A small segmentation model, trained from scratch: 48-pixel images, encoder norm batchnorm.
Rows from block 11 of the encoder, named by matrix and row number. Each number is 50 + 12 x the weight over its row's rms, rounded and kept within 0 to 99. All counts start at 0. After the name is the row's rms in percent of the matrix's.
# convs1: 3x3 conv, stride 2 (encoder.blocks.11.convs.1.weight, 192x192x3x3), inputs 99-107, a 3x3 kernel for each
convs1.31 099:50 42 39 54 41 60 52 36 36 30 39 67 48 53 57 46 46 45 27 49 48 44 67 55 49 74 35 47 46 51 45 50 49 46 39 37 49 53 52 53 74 35 58 49 43 40 38 55 38 47 68 50 44 49 42 54 53 54 44 44 56 39 44 60 39 62 42 44 59 51 27 66 46 45 37 36 33 29 40 52 47
convs1.32 101:45 59 60 54 58 45 42 54 42 49 60 60 64 26 37 55 53 48 36 73 60 49 43 52 59 65 52 43 62 56 78 58 26 53 49 45 37 93 27 45 24 61 67 47 34 38 58 69 62 68 42 36 42 61 43 33 53 36 41 51 58 43 43 43 64 55 46 53 57 60 50 69 47 48 59 46 69 51 32 49 25
convs1.33 107:35 52 44 34 32 26 48 28 54 51 53 70 57 45 55 69 41 49 44 55 51 43 49 64 58 45 67 61 46 36 54 44 35 64 38 41 46 60 66 39 53 66 35 28 86 50 35 32 62 39 38 64 45 50 44 45 35 54 46 37 32 45 51 51 64 52 50 35 55 64 35 43 47 51 56 35 40 46 55 48 53
convs1.34 100:46 43 32 44 52 37 45 39 33 47 55 37 49 55 46 61 37 57 36 64 52 56 78 39 64 51 51 43 51 38 43 58 36 61 26 35 51 72 68 47 98 26 48 41 46 44 54 46 45 83 33 49 50 52 49 36 48 39 33 58 56 38 45 54 54 48 59 34 53 52 34 59 41 35 42 43 50 46 39 79 51
convs1.35 103:29 59 25 42 56 38 51 59 55 47 37 56 55 76 79 48 51 45 65 80 42 67 76 46 64 67 48 44 46 46 44 51 55 44 68 54 59 55 43 50 64 36 61 65 43 39 33 46 45 53 37 51 59 59 56 55 60 56 39 40 46 27 37 51 53 29 37 64 36 47 43 32 40 33 52 55 43 44 46 49 47
convs1.36 087:56 42 50 72 52 53 38 49 45 55 51 48 56 49 35 31 51 57 62 65 63 61 60 42 54 48 38 41 49 54 54 37 39 46 45 61 51 57 68 44 63 66 48 27 22 28 41 73 37 46 52 50 57 52 54 44 35 49 49 45 58 53 48 48 40 55 59 58 28 54 17 47 46 41 42 57 52 49 51 62 65
convs1.37 095:63 75 45 37 67 38 47 53 58 47 53 49 77 54 53 35 58 27 46 40 50 61 50 54 49 49 50 56 50 50 52 75 16 45 63 53 52 34 56 36 36 41 48 68 36 56 53 57 58 55 38 42 54 42 37 14 19 35 56 52 50 68 51 46 28 60 64 51 41 51 68 87 54 56 50 47 25 43 43 42 38
convs1.38 094:55 38 51 40 33 53 49 39 49 33 32 55 61 44 53 62 42 59 51 50 41 62 63 43 53 59 58 65 52 33 64 53 61 38 23 44 54 60 52 46 67 04 61 67 60 59 31 50 52 42 56 38 31 37 58 57 37 37 41 32 47 39 49 44 39 56 57 68 12 46 59 55 55 29 39 44 40 61 43 31 33
convs1.39 111:53 62 52 48 41 33 44 29 43 31 34 40 41 53 70 43 49 42 41 41 53 45 76 45 51 45 52 69 61 57 37 47 52 37 40 34 55 53 47 44 72 22 57 71 46 73 84 77 68 61 55 62 39 34 59 61 43 43 47 50 44 44 55 46 56 63 47 49 48 39 44 27 49 58 63 51 35 53 60 54 65
convs1.40 087:60 75 49 63 50 46 50 57 58 44 60 59 50 48 56 47 60 72 44 62 77 39 34 72 44 55 79 55 63 52 71 70 46 55 56 59 41 30 61 04 25 36 28 51 59 51 48 55 68 54 42 51 39 52 41 54 49 48 48 46 46 56 46 55 30 62 39 16 65 32 69 59 53 59 44 47 47 42 54 37 60
convs1.41 101:48 53 41 47 51 37 42 42 41 62 60 56 46 47 39 43 49 40 51 36 44 44 48 37 47 39 41 63 64 49 57 51 29 54 43 50 40 55 49 58 78 59 35 41 21 56 64 58 54 30 42 49 42 44 48 50 52 36 56 27 58 67 42 59 39 29 51 11 44 38 29 23 61 50 51 72 56 70 60 40 65
convs1.42 094:69 84 60 85 85 49 56 50 29 51 44 55 43 34 46 28 40 43 60 69 61 44 36 40 45 43 65 48 56 53 61 54 50 42 70 45 42 49 41 48 70 50 52 28 59 44 59 57 55 50 36 53 69 56 42 26 35 35 51 63 50 44 33 58 53 35 62 23 33 43 57 81 43 54 42 32 48 54 59 53 53
convs1.43 091:46 52 59 50 59 49 48 56 50 34 73 61 57 60 29 45 61 22 52 64 51 39 41 56 37 30 29 63 36 57 48 68 59 55 53 30 39 55 54 44 32 31 51 33 44 47 29 39 54 64 65 42 33 33 45 44 35 52 52 27 52 46 51 49 43 42 57 45 33 49 68 82 57 44 60 52 62 63 50 40 56
convs1.44 110:65 54 39 66 46 50 59 59 38 25 20 61 19 42 64 46 51 61 58 40 67 54 43 66 47 34 68 54 52 57 51 62 65 40 73 50 52 33 65 49 07 76 53 29 69 49 45 52 52 54 59 49 64 38 44 50 41 41 34 49 45 41 43 32 46 62 39 91 16 38 70 37 52 47 50 30 30 49 43 36 54
convs1.45 097:42 64 34 51 60 32 46 53 43 48 85 56 56 78 61 44 37 46 36 55 47 44 72 47 44 34 43 49 61 32 57 60 50 45 32 44 35 67 49 64 22 36 43 35 51 36 47 43 42 55 50 27 26 55 47 33 50 42 25 53 50 41 54 46 39 49 39 53 33 43 76 30 41 48 61 62 74 50 48 56 41
convs1.46 100:72 42 66 50 34 48 50 40 46 49 48 63 38 31 69 38 51 26 57 28 29 42 26 38 39 51 32 67 22 66 42 22 30 38 64 33 54 48 57 64 59 41 55 32 39 64 42 76 50 61 39 42 62 32 54 39 42 50 52 52 56 43 50 39 64 46 64 37 61 38 53 95 40 41 48 49 67 55 35 39 47
convs1.47 083:46 43 45 45 46 42 46 35 53 42 46 77 57 68 44 63 59 77 34 51 64 53 56 68 50 40 56 57 47 56 36 47 45 44 38 55 44 47 73 41 60 61 70 68 59 60 24 50 58 59 57 46 58 63 65 59 46 41 53 45 46 50 44 48 56 61 57 44 73 61 48 53 63 48 41 60 47 44 38 44 53
convs1.48 091:39 35 50 48 51 33 61 46 57 41 44 26 51 74 37 46 66 28 59 52 50 60 58 50 55 43 33 42 26 65 40 43 39 64 55 55 66 52 65 49 65 42 53 28 26 48 19 48 46 41 57 63 57 58 48 60 54 44 41 56 40 44 60 67 81 44 62 75 57 46 31 51 37 46 46 50 35 46 65 58 46
convs1.49 113:45 54 37 57 39 54 52 46 60 51 44 35 52 49 61 36 33 74 57 49 51 53 26 50 47 38 49 55 41 48 51 28 55 41 42 74 47 60 34 68 10 58 58 29 52 51 45 53 56 44 57 52 54 53 42 38 44 41 64 38 49 60 40 41 32 49 52 25 86 44 53 51 42 57 38 47 44 39 45 60 46
convs1.50 093:56 48 39 57 49 45 51 51 59 57 64 55 52 51 55 43 55 43 52 47 55 44 30 43 43 57 78 50 43 55 66 56 50 59 54 47 59 55 58 31 44 36 50 32 88 56 45 47 51 57 38 37 40 49 38 44 60 39 37 70 57 42 54 81 49 30 35 44 40 59 12 90 49 50 40 29 33 50 32 30 17
convs1.51 112:38 42 34 61 55 37 63 62 51 46 38 45 62 66 61 45 37 62 43 39 42 52 42 56 39 66 43 46 53 49 60 50 36 52 41 60 57 47 42 49 25 71 52 87 00 45 57 50 64 53 29 35 43 57 53 54 53 46 49 40 49 39 30 64 41 33 65 47 19 53 69 43 39 47 48 49 48 42 52 46 60
convs1.52 115:43 54 54 34 42 50 43 48 36 20 39 24 48 54 53 54 46 59 42 58 44 41 62 52 61 14 60 33 59 44 40 34 66 42 76 21 39 58 41 50 70 45 52 16 68 38 46 33 39 50 51 40 52 39 36 47 40 58 37 41 56 38 50 44 39 45 44 34 51 41 81 45 53 52 49 43 58 42 41 50 52
convs1.53 099:52 53 47 55 59 46 60 42 46 48 45 52 35 47 52 46 48 40 34 56 54 55 66 45 61 74 40 59 63 57 51 62 34 56 55 51 41 60 33 49 24 34 38 61 79 46 51 47 52 38 47 50 55 46 49 47 52 54 37 48 52 43 57 51 43 45 57 35 75 25 85 43 32 56 44 39 34 26 31 17 37
convs1.54 099:47 53 47 52 61 45 61 52 45 30 41 55 37 46 47 59 67 43 61 55 60 54 45 55 54 62 46 52 56 72 52 54 67 54 62 51 56 54 56 63 21 90 43 48 59 44 46 52 61 46 57 41 66 51 50 46 61 42 72 55 22 29 56 57 44 48 59 27 34 37 99 35 47 42 32 50 76 31 44 44 58
convs1.55 105:44 36 37 83 38 52 55 31 51 56 68 45 50 57 54 38 43 54 80 71 56 68 56 56 48 48 50 42 38 51 52 26 56 54 32 60 56 70 45 50 53 54 42 53 42 52 50 52 56 42 53 59 54 53 28 36 45 37 57 50 43 45 51 50 34 65 51 21 67 35 55 31 67 54 46 60 46 33 53 56 59
convs1.56 082:45 32 28 44 45 37 61 48 48 66 58 70 78 61 27 55 60 30 40 49 58 46 49 46 43 39 52 51 45 36 41 42 23 63 48 28 29 60 61 55 41 99 66 50 63 43 44 50 42 41 36 41 46 40 46 40 44 45 55 62 54 53 68 33 47 48 19 65 42 53 74 43 51 42 44 50 50 14 68 48 41
convs1.57 100:50 62 54 46 61 65 26 50 53 67 38 31 69 48 43 47 75 47 56 48 22 43 32 36 63 21 58 67 58 47 60 49 50 32 52 52 47 59 27 36 45 39 67 25 25 54 46 33 55 36 64 47 66 60 31 32 56 41 49 49 39 37 47 57 33 54 70 34 86 54 29 63 48 50 48 55 34 46 26 47 57
convs1.58 107:61 35 51 42 42 31 42 42 39 59 72 48 45 50 68 57 19 62 47 38 42 46 69 51 59 44 38 53 55 67 50 29 66 52 38 39 42 51 43 57 53 35 58 33 67 41 57 40 43 38 62 57 71 48 64 58 62 58 42 57 55 46 54 54 41 51 35 40 73 57 28 61 48 46 51 54 58 42 69 77 43
convs1.59 094:44 67 48 47 81 45 66 60 30 58 53 52 49 13 50 25 63 68 59 69 28 46 31 33 67 34 66 44 46 34 50 52 57 32 76 48 56 62 50 53 33 37 54 29 60 40 57 50 43 43 44 51 53 38 52 23 53 42 46 56 53 48 53 33 48 61 57 26 43 67 36 47 47 61 56 36 65 39 45 46 50
convs1.60 088:48 55 42 38 39 43 39 38 67 59 53 82 60 57 43 49 68 52 58 51 42 58 49 41 53 43 57 54 52 52 54 64 49 47 40 61 62 47 57 64 19 34 57 63 74 42 72 62 54 46 54 53 42 38 57 36 33 56 68 54 53 60 44 59 50 84 44 38 59 48 29 43 43 46 60 39 36 62 53 49 48
convs1.61 111:48 31 51 43 30 53 42 34 64 50 47 81 48 59 64 64 44 52 33 53 68 39 48 69 58 41 59 58 42 63 54 38 64 54 54 62 53 41 59 51 85 51 55 28 54 57 42 52 48 55 41 51 44 56 56 48 48 44 60 36 47 46 40 45 48 51 41 17 88 64 24 61 46 41 58 49 44 43 53 44 38
convs1.62 099:62 69 45 49 66 39 56 35 40 31 63 57 39 55 60 50 47 54 54 45 43 63 38 76 38 33 58 49 60 34 48 43 42 52 53 39 53 62 40 52 25 36 65 45 99 50 54 39 62 65 49 56 38 44 43 26 49 58 51 56 38 56 53 36 41 43 62 18 59 45 62 64 48 53 49 39 72 33 31 38 32
convs1.63 103:52 63 68 54 46 57 45 47 57 45 72 59 40 65 35 46 51 55 50 42 57 50 42 67 54 65 46 58 51 64 39 63 46 41 45 60 54 57 41 54 08 49 58 84 35 42 37 48 89 81 45 40 27 50 43 38 27 43 50 45 44 77 54 56 52 59 55 29 73 52 55 74 35 42 48 52 66 39 42 10 28
convs1.64 102:47 55 46 57 71 34 39 41 63 62 51 41 54 87 47 64 25 42 52 40 44 49 76 54 49 42 61 63 67 58 59 80 42 43 28 54 48 69 52 34 32 39 48 73 61 52 51 51 40 58 42 50 42 48 46 32 55 51 41 49 61 63 68 70 33 40 59 33 72 46 38 26 59 53 48 65 56 56 57 44 49
convs1.65 108:48 53 54 58 41 59 47 32 49 53 44 43 50 43 32 73 60 71 46 47 52 51 49 47 63 50 57 55 32 55 53 42 66 66 42 43 50 33 55 47 57 38 31 45 56 41 34 38 49 59 67 62 30 46 41 36 55 34 46 40 38 46 52 53 47 53 59 42 48 39 51 54 46 69 43 60 35 41 46 40 25
convs1.66 102:52 42 47 61 43 41 63 51 40 43 72 39 58 63 56 72 53 17 57 46 26 48 49 47 51 40 45 52 43 50 49 49 51 60 50 39 53 30 45 29 59 31 37 21 66 63 50 37 64 54 46 58 32 46 35 30 64 43 41 54 47 37 73 33 53 37 60 26 38 51 75 36 68 57 57 60 62 41 48 23 36
convs1.67 108:51 28 61 45 24 64 35 28 62 50 61 46 44 32 68 63 31 90 50 54 45 36 55 35 62 60 63 54 44 62 54 14 77 44 24 68 45 49 46 49 73 18 48 50 58 55 33 49 43 37 52 42 38 56 57 49 29 51 74 17 51 63 47 51 33 44 50 47 42 53 58 37 41 33 40 54 33 58 59 39 41
convs1.68 108:42 34 74 41 38 40 36 56 45 51 71 63 55 38 61 50 35 54 60 69 20 64 69 36 51 61 53 49 36 46 71 26 64 53 43 45 70 85 19 51 76 11 57 64 46 51 53 43 49 34 56 62 60 61 63 48 58 42 49 40 54 49 44 50 55 37 54 70 42 55 55 35 48 20 63 45 34 44 57 57 60
convs1.69 107:45 42 32 37 60 32 58 55 28 49 34 41 59 42 52 56 40 58 50 50 45 38 31 47 49 63 38 71 56 50 40 38 47 56 62 37 40 43 41 58 61 68 54 36 44 44 55 47 35 25 38 66 77 46 44 21 44 24 43 56 50 37 58 57 61 45 40 42 37 47 51 60 42 47 40 60 60 48 63 79 44
convs1.70 089:46 37 35 41 51 51 56 56 57 54 71 56 49 61 58 66 62 67 49 62 44 60 41 46 52 41 55 40 36 33 52 45 34 38 50 67 50 73 70 67 18 39 59 67 44 43 33 33 52 55 40 40 45 57 49 38 50 48 51 59 51 63 53 24 58 61 55 52 42 54 46 44 46 44 39 50 99 90 50 37 43
convs1.71 080:43 50 57 73 38 38 50 54 54 39 40 36 47 52 46 46 34 58 54 57 45 37 49 42 41 56 76 45 59 43 39 59 35 44 46 52 49 34 37 77 26 53 52 68 37 71 51 28 42 62 31 52 40 54 47 47 56 53 34 43 60 46 48 69 44 32 46 33 50 45 49 71 47 71 55 63 32 39 53 59 55
convs1.72 109:57 52 56 57 56 49 54 65 38 35 53 46 51 55 45 42 57 43 48 56 51 64 49 56 62 58 58 61 46 69 46 56 46 67 63 42 51 47 43 49 42 45 52 38 55 52 42 58 39 46 42 43 56 52 44 44 58 47 47 60 41 31 75 49 59 58 71 49 95 71 50 53 44 48 33 35 34 13 40 53 36
convs1.73 101:56 65 63 78 49 61 45 35 70 49 27 50 49 40 45 52 37 55 53 52 66 38 54 50 34 58 48 45 51 58 55 50 49 81 41 58 43 75 58 30 54 65 49 45 50 47 46 57 57 48 45 58 31 59 38 50 49 46 45 53 69 56 42 67 74 47 60 35 43 31 59 45 49 35 43 43 31 46 51 64 58
convs1.74 083:44 43 30 54 75 40 45 48 51 49 60 66 43 40 45 52 67 66 65 62 36 50 30 21 36 29 50 36 40 39 60 56 25 48 57 44 53 48 34 49 35 34 58 36 16 43 41 46 59 51 28 46 43 34 36 36 44 46 46 43 62 46 40 54 49 47 42 24 55 50 64 59 42 49 48 55 69 66 32 40 56
convs1.75 105:58 44 45 53 44 51 62 56 51 56 70 50 58 59 46 59 43 41 42 56 59 33 39 66 39 53 40 42 59 52 54 37 55 45 63 43 44 64 47 63 41 85 62 39 39 48 63 48 41 33 50 37 68 60 55 43 49 48 58 47 45 40 47 59 40 54 63 58 23 26 73 69 58 53 60 54 71 61 55 39 40
convs1.76 096:59 54 46 54 49 42 58 44 39 54 49 44 44 36 47 60 60 63 57 56 32 48 40 57 45 54 61 64 58 48 61 44 62 59 55 45 41 57 61 43 41 47 39 79 85 51 49 48 42 33 50 56 62 45 43 35 52 39 61 70 36 34 50 52 61 47 60 40 19 40 49 57 63 47 52 63 67 49 38 34 40
convs1.77 103:52 31 48 44 35 48 55 50 66 35 38 29 49 47 65 61 66 59 35 49 56 23 49 65 41 60 47 55 73 54 35 24 32 44 50 51 55 34 29 61 51 72 55 47 48 51 55 54 30 33 25 43 72 72 51 58 66 59 39 50 45 41 29 46 64 41 55 60 74 45 48 79 44 48 41 32 36 43 29 43 47
convs1.78 100:49 50 51 55 56 46 58 63 45 50 51 24 66 25 51 53 38 66 52 66 42 54 59 51 62 60 49 52 42 52 39 49 45 49 69 48 40 66 30 43 84 29 37 52 14 49 55 53 54 50 37 48 60 51 38 26 29 30 41 34 42 43 53 50 61 47 53 39 61 56 35 89 40 58 45 44 68 32 49 42 43
convs1.79 094:56 44 54 52 49 57 43 49 43 76 47 51 69 58 73 46 41 38 51 52 46 45 69 48 61 53 36 57 60 53 52 45 80 44 50 50 54 25 77 46 47 20 53 86 34 60 61 51 50 33 69 43 48 38 53 54 57 53 75 35 50 62 43 58 53 55 58 58 43 44 76 42 52 49 58 44 31 41 41 33 56
convs1.80 093:49 63 49 42 27 36 47 37 54 42 53 55 53 89 43 55 50 44 47 61 53 42 72 42 50 53 42 50 77 49 43 61 41 50 43 48 75 45 54 57 75 56 59 47 40 40 47 46 21 37 37 55 58 50 42 50 53 45 36 44 48 56 49 56 61 51 36 76 79 62 25 44 40 53 52 38 26 28 62 87 58
convs1.81 103:71 52 54 59 43 41 45 45 47 40 45 66 31 46 51 47 57 62 66 39 40 52 44 33 51 57 38 48 49 57 40 43 62 48 48 48 63 34 42 59 50 33 56 48 63 56 42 46 48 51 64 37 47 48 40 34 36 50 40 56 47 39 60 49 42 64 47 44 77 46 36 57 43 49 39 46 51 23 57 57 32
convs1.82 099:42 48 58 46 33 32 49 46 46 58 44 40 55 62 46 77 71 49 54 39 43 43 36 38 45 44 48 47 48 53 47 59 42 64 47 45 50 59 58 40 19 93 57 47 50 51 46 52 37 51 33 58 50 53 43 44 62 46 28 75 44 37 64 39 68 55 56 47 44 53 56 35 46 56 39 43 56 14 52 56 47
convs1.83 102:43 66 37 58 59 34 66 81 52 56 68 80 55 41 94 40 41 92 57 49 42 58 40 63 51 44 66 48 61 49 49 31 45 49 60 47 64 32 47 69 55 91 58 46 26 52 55 57 35 48 33 44 50 40 52 30 49 62 60 75 56 51 44 46 65 54 47 50 47 54 25 62 51 54 42 44 54 35 52 44 66
convs1.84 091:50 44 58 68 54 53 37 33 48 61 62 51 46 51 69 58 35 58 48 67 61 52 55 68 38 50 53 59 43 51 47 41 66 47 26 34 53 61 32 58 53 65 40 60 48 46 36 53 51 58 52 59 28 36 42 47 47 49 30 33 60 67 56 53 62 47 30 39 38 34 40 44 49 31 51 58 63 44 70 53 41
convs1.85 090:37 36 60 25 10 35 20 27 53 40 57 45 57 52 71 68 29 15 43 47 51 39 55 58 55 57 54 42 57 64 43 48 72 51 43 35 36 69 47 50 60 35 36 51 63 40 41 51 56 20 64 39 31 45 61 56 46 38 54 41 38 72 35 54 50 62 45 37 63 50 38 73 62 40 57 65 36 18 51 28 50
convs1.86 104:39 61 48 54 64 50 62 48 44 44 69 54 55 66 29 75 71 62 49 52 40 52 37 68 59 41 80 49 42 48 41 54 48 55 58 50 64 47 42 71 28 70 52 56 83 44 47 55 43 48 51 59 54 42 34 26 46 42 29 42 34 40 58 60 57 31 70 45 31 59 46 48 34 56 65 39 44 44 52 41 40
convs1.87 103:46 41 35 39 30 51 49 62 56 39 28 43 58 49 71 47 48 55 60 46 54 52 61 57 56 50 60 47 53 57 43 35 49 40 65 79 62 44 52 69 48 79 47 45 14 64 62 60 44 28 20 39 69 86 50 52 39 58 41 31 58 44 37 44 56 57 39 24 84 56 43 21 42 38 34 44 30 27 46 52 96
convs1.88 110:60 56 59 55 52 48 53 43 52 36 10 42 36 19 53 56 34 72 54 54 49 66 55 49 45 58 35 51 28 50 39 38 39 47 44 70 31 51 44 58 58 52 32 63 31 44 48 52 45 27 52 41 31 62 33 28 34 35 44 37 55 55 45 59 55 53 72 35 57 48 53 35 39 40 45 35 33 34 49 36 42
convs1.89 095:51 24 22 46 40 44 60 34 40 61 57 61 53 40 54 57 50 61 53 36 44 39 49 54 49 47 49 56 45 39 43 44 56 53 45 53 67 49 50 54 53 56 79 42 38 50 52 47 54 43 39 71 58 51 56 46 57 43 35 60 50 52 60 45 59 55 40 37 57 40 20 33 45 62 47 52 60 47 58 59 51
convs1.90 100:51 53 63 77 21 82 51 32 68 45 49 48 43 53 51 37 38 66 54 55 49 52 37 28 47 65 46 44 59 63 51 12 71 53 31 73 46 19 30 72 41 26 54 59 31 50 67 52 34 39 53 52 63 66 34 28 36 46 53 47 59 58 64 52 43 40 37 51 28 47 35 58 40 49 54 44 32 46 32 45 46
convs1.91 105:32 28 35 22 34 45 58 53 51 57 67 41 51 56 63 79 63 59 50 59 44 66 66 62 56 43 38 55 42 44 36 30 61 62 58 52 54 53 55 52 36 39 59 61 45 43 22 47 47 55 54 48 43 46 48 48 42 46 55 67 39 47 54 41 38 66 53 43 30 42 44 42 37 56 35 63 99 66 41 32 54
convs1.92 097:48 42 47 43 40 60 45 54 71 47 20 48 52 44 49 69 46 48 54 51 57 57 83 61 45 71 42 63 50 49 60 45 59 59 35 67 42 40 23 45 78 57 51 76 61 36 28 40 55 32 34 52 41 48 47 39 33 55 56 34 53 41 56 49 44 46 43 45 59 34 40 43 45 23 19 46 15 24 59 56 49
convs1.93 108:49 33 60 26 57 65 54 62 55 65 60 44 64 52 50 55 46 66 55 54 44 44 48 57 55 58 58 54 39 55 54 52 77 50 47 59 39 73 43 42 25 65 50 57 43 45 52 41 56 46 53 57 40 64 44 24 59 45 54 54 35 45 52 35 67 53 74 14 65 49 69 37 43 37 51 55 76 26 54 47 57
convs1.94 087:46 37 50 49 37 46 36 47 55 61 42 43 56 70 44 30 38 52 38 55 56 25 66 62 64 58 45 46 73 53 43 51 60 39 35 46 44 52 52 34 34 44 60 57 48 43 70 51 43 44 70 38 53 51 49 57 47 44 44 49 53 33 63 62 46 40 45 55 40 44 55 50 50 44 52 43 30 46 57 56 52
convs1.95 089:38 36 31 52 57 43 47 49 55 31 41 48 58 71 53 76 55 75 48 49 47 41 46 48 47 17 54 54 38 39 68 60 49 47 53 25 49 50 61 43 33 16 48 77 65 40 57 51 49 54 53 43 58 37 52 64 62 49 55 49 43 52 48 35 60 51 57 55 54 62 00 99 52 46 51 31 57 43 55 45 19
convs1.96 110:53 51 34 51 54 44 54 59 57 52 37 43 65 42 30 50 62 47 38 50 49 42 50 56 52 58 57 45 51 41 65 51 41 47 55 67 58 42 40 28 58 61 60 20 54 46 50 51 54 28 28 49 56 72 44 55 61 27 56 52 39 38 51 72 30 52 43 47 60 47 45 57 47 40 37 47 31 27 54 52 60
convs1.97 095:51 56 68 55 37 52 42 45 52 38 35 39 40 60 50 60 30 43 49 52 45 33 47 68 52 55 67 55 44 47 50 42 78 62 44 40 54 66 52 40 47 50 56 63 69 59 45 29 52 45 65 56 49 41 59 57 59 64 38 48 44 54 51 45 70 42 51 42 78 46 52 60 44 40 71 33 35 27 33 32 39
convs1.98 092:48 52 53 52 73 29 65 62 43 50 59 52 50 62 57 38 41 32 44 53 52 50 57 61 65 47 44 43 49 42 37 59 36 63 77 42 36 45 39 53 43 79 59 18 15 45 67 55 33 38 20 48 64 52 32 33 54 47 32 39 48 35 34 66 54 31 44 26 65 52 53 50 45 57 58 46 54 37 53 65 71
convs1.99 104:64 44 51 61 61 39 48 50 52 31 34 66 38 21 58 60 66 69 34 51 34 53 37 68 62 44 49 47 40 48 57 45 49 43 76 62 52 62 42 63 48 72 50 45 54 45 55 46 67 82 63 45 55 72 40 29 44 46 66 67 52 58 63 48 54 50 54 42 41 67 75 63 30 37 45 38 45 60 47 43 59
convs1.100 108:45 47 45 38 45 39 43 44 58 54 64 83 54 50 69 59 52 41 54 40 65 46 36 72 44 27 52 54 44 69 52 56 22 47 61 35 33 62 42 28 10 63 52 41 79 46 49 66 61 49 23 29 49 49 39 51 45 32 48 53 53 49 61 48 45 50 23 52 47 56 49 56 49 58 57 72 74 20 71 53 55
convs1.101 095:48 26 28 39 37 66 39 46 62 51 79 74 51 43 45 57 51 46 38 41 72 27 42 72 42 45 54 39 43 41 34 28 41 54 49 52 42 46 77 34 91 74 46 67 46 52 27 45 46 36 40 59 57 51 57 49 35 57 66 45 61 52 39 39 56 67 51 24 62 37 28 29 53 42 31 51 57 68 59 57 65
convs1.102 112:49 47 30 59 48 30 62 61 54 43 21 65 46 52 57 61 65 58 53 45 57 63 50 58 52 51 47 56 67 45 52 52 25 59 59 57 56 59 60 52 54 70 39 24 59 57 43 42 49 51 44 57 68 37 64 48 41 53 41 65 46 50 36 35 57 56 44 49 37 47 33 78 40 38 22 53 49 61 68 74 58
convs1.103 102:71 64 64 53 33 36 36 39 49 52 58 65 46 72 92 45 38 48 50 57 46 47 53 73 36 54 59 66 52 67 60 43 68 51 22 41 63 67 51 44 44 49 41 63 78 60 53 57 60 39 49 47 37 54 47 62 55 50 69 33 41 56 63 58 61 53 68 57 58 43 95 06 52 54 66 27 39 19 48 45 77
convs1.104 087:51 54 46 66 51 62 40 40 65 44 56 47 54 53 36 46 60 48 42 52 49 44 56 44 42 61 52 42 40 51 64 73 52 52 50 58 58 48 40 44 26 31 25 61 49 56 64 50 83 92 72 54 46 28 36 43 54 33 37 63 45 66 62 68 43 42 40 61 75 62 77 56 58 65 43 52 44 45 53 41 47
convs1.105 098:48 64 40 45 65 48 50 68 50 54 48 50 53 38 39 55 40 53 42 55 41 51 65 57 43 39 64 66 52 48 65 53 34 44 70 60 41 58 56 47 62 50 52 43 52 46 46 46 51 46 42 38 57 49 44 34 42 66 44 48 55 59 54 52 52 46 57 47 39 61 28 50 54 42 68 52 34 40 34 48 55
convs1.106 096:51 47 50 38 44 67 38 64 64 51 71 39 50 63 39 42 31 53 52 52 50 45 55 53 46 34 64 43 56 54 42 45 80 44 48 51 49 37 53 45 41 60 41 68 68 51 42 48 41 58 74 55 41 43 42 41 42 51 42 41 54 66 53 55 53 65 46 85 52 45 37 75 62 51 45 56 39 30 54 63 52
convs1.107 096:61 82 71 47 58 45 46 59 32 56 58 51 52 50 46 44 58 38 54 55 43 56 45 52 46 49 62 57 77 68 56 48 23 37 64 31 51 45 57 19 72 16 51 50 91 37 58 56 49 54 34 40 54 26 45 45 53 38 56 57 47 48 64 68 58 52 80 79 45 64 33 52 57 54 44 27 35 21 43 29 16
convs1.108 098:48 37 40 44 42 54 38 41 64 70 53 54 64 64 38 63 49 52 48 49 60 52 46 73 53 46 80 56 56 36 65 58 45 53 51 62 39 51 47 47 43 59 49 34 56 56 45 59 40 53 46 34 43 60 35 53 62 59 54 51 43 49 52 41 51 60 53 28 91 49 27 73 57 47 39 53 30 29 44 23 33
convs1.109 099:52 39 50 43 43 55 34 45 54 56 58 52 43 58 59 43 32 44 49 46 55 38 48 52 53 52 47 54 45 50 33 22 52 47 35 66 54 32 52 64 75 52 52 32 38 56 60 63 47 28 61 43 39 51 35 46 36 50 55 44 49 43 55 52 56 56 36 52 51 54 52 20 62 58 66 38 33 36 54 44 49
convs1.110 098:35 42 42 52 59 66 66 57 60 58 60 66 45 46 65 52 53 68 55 48 59 45 72 51 43 46 27 54 34 53 45 41 43 46 50 79 53 36 43 41 90 38 55 78 34 45 46 60 46 46 55 48 38 53 44 46 18 46 58 38 50 65 44 75 65 44 52 67 18 56 44 65 50 35 52 47 28 49 58 20 38
convs1.111 101:49 37 38 46 39 44 56 50 61 62 77 52 45 59 43 58 59 35 69 56 39 37 61 43 56 45 49 64 51 43 36 57 59 47 39 69 55 55 39 47 62 35 43 49 57 34 20 38 46 59 72 34 52 50 38 59 38 44 45 50 46 53 60 53 59 63 51 69 31 45 84 12 33 49 58 48 56 58 54 51 48
convs1.112 100:39 47 53 51 55 61 53 42 61 60 79 51 54 83 31 44 39 27 42 45 72 62 68 47 60 55 54 47 76 43 30 50 49 50 30 75 38 25 58 35 81 56 53 63 18 54 63 52 52 49 51 47 43 67 44 24 30 51 37 35 51 62 66 40 54 35 47 39 46 61 44 34 38 50 45 61 61 49 47 52 44
convs1.113 097:55 61 45 60 44 41 50 49 54 57 45 72 47 40 58 45 28 63 52 46 48 40 42 45 46 41 69 46 40 49 49 53 56 53 42 55 56 50 66 53 32 25 37 40 78 51 52 51 63 74 50 50 42 48 52 34 37 39 40 59 46 48 41 57 33 54 37 65 49 60 44 75 50 62 42 50 54 52 39 33 31
convs1.114 097:46 44 69 43 39 64 46 57 57 51 32 46 74 52 46 59 54 45 47 43 36 59 63 41 52 91 38 61 45 69 63 35 53 49 49 53 62 46 46 64 66 42 56 56 30 68 65 47 57 23 51 54 56 43 55 50 32 43 59 20 47 59 33 54 47 66 48 44 45 45 39 34 56 44 58 45 31 49 52 45 47
convs1.115 097:58 64 69 63 46 65 58 37 49 33 37 39 54 54 55 37 38 66 57 38 71 49 46 57 48 42 53 47 62 62 65 55 83 55 39 71 53 32 51 50 21 27 31 42 47 45 48 50 49 60 73 52 67 53 38 35 45 35 44 55 29 48 50 61 10 69 61 27 53 30 74 45 39 62 55 39 48 54 37 43 56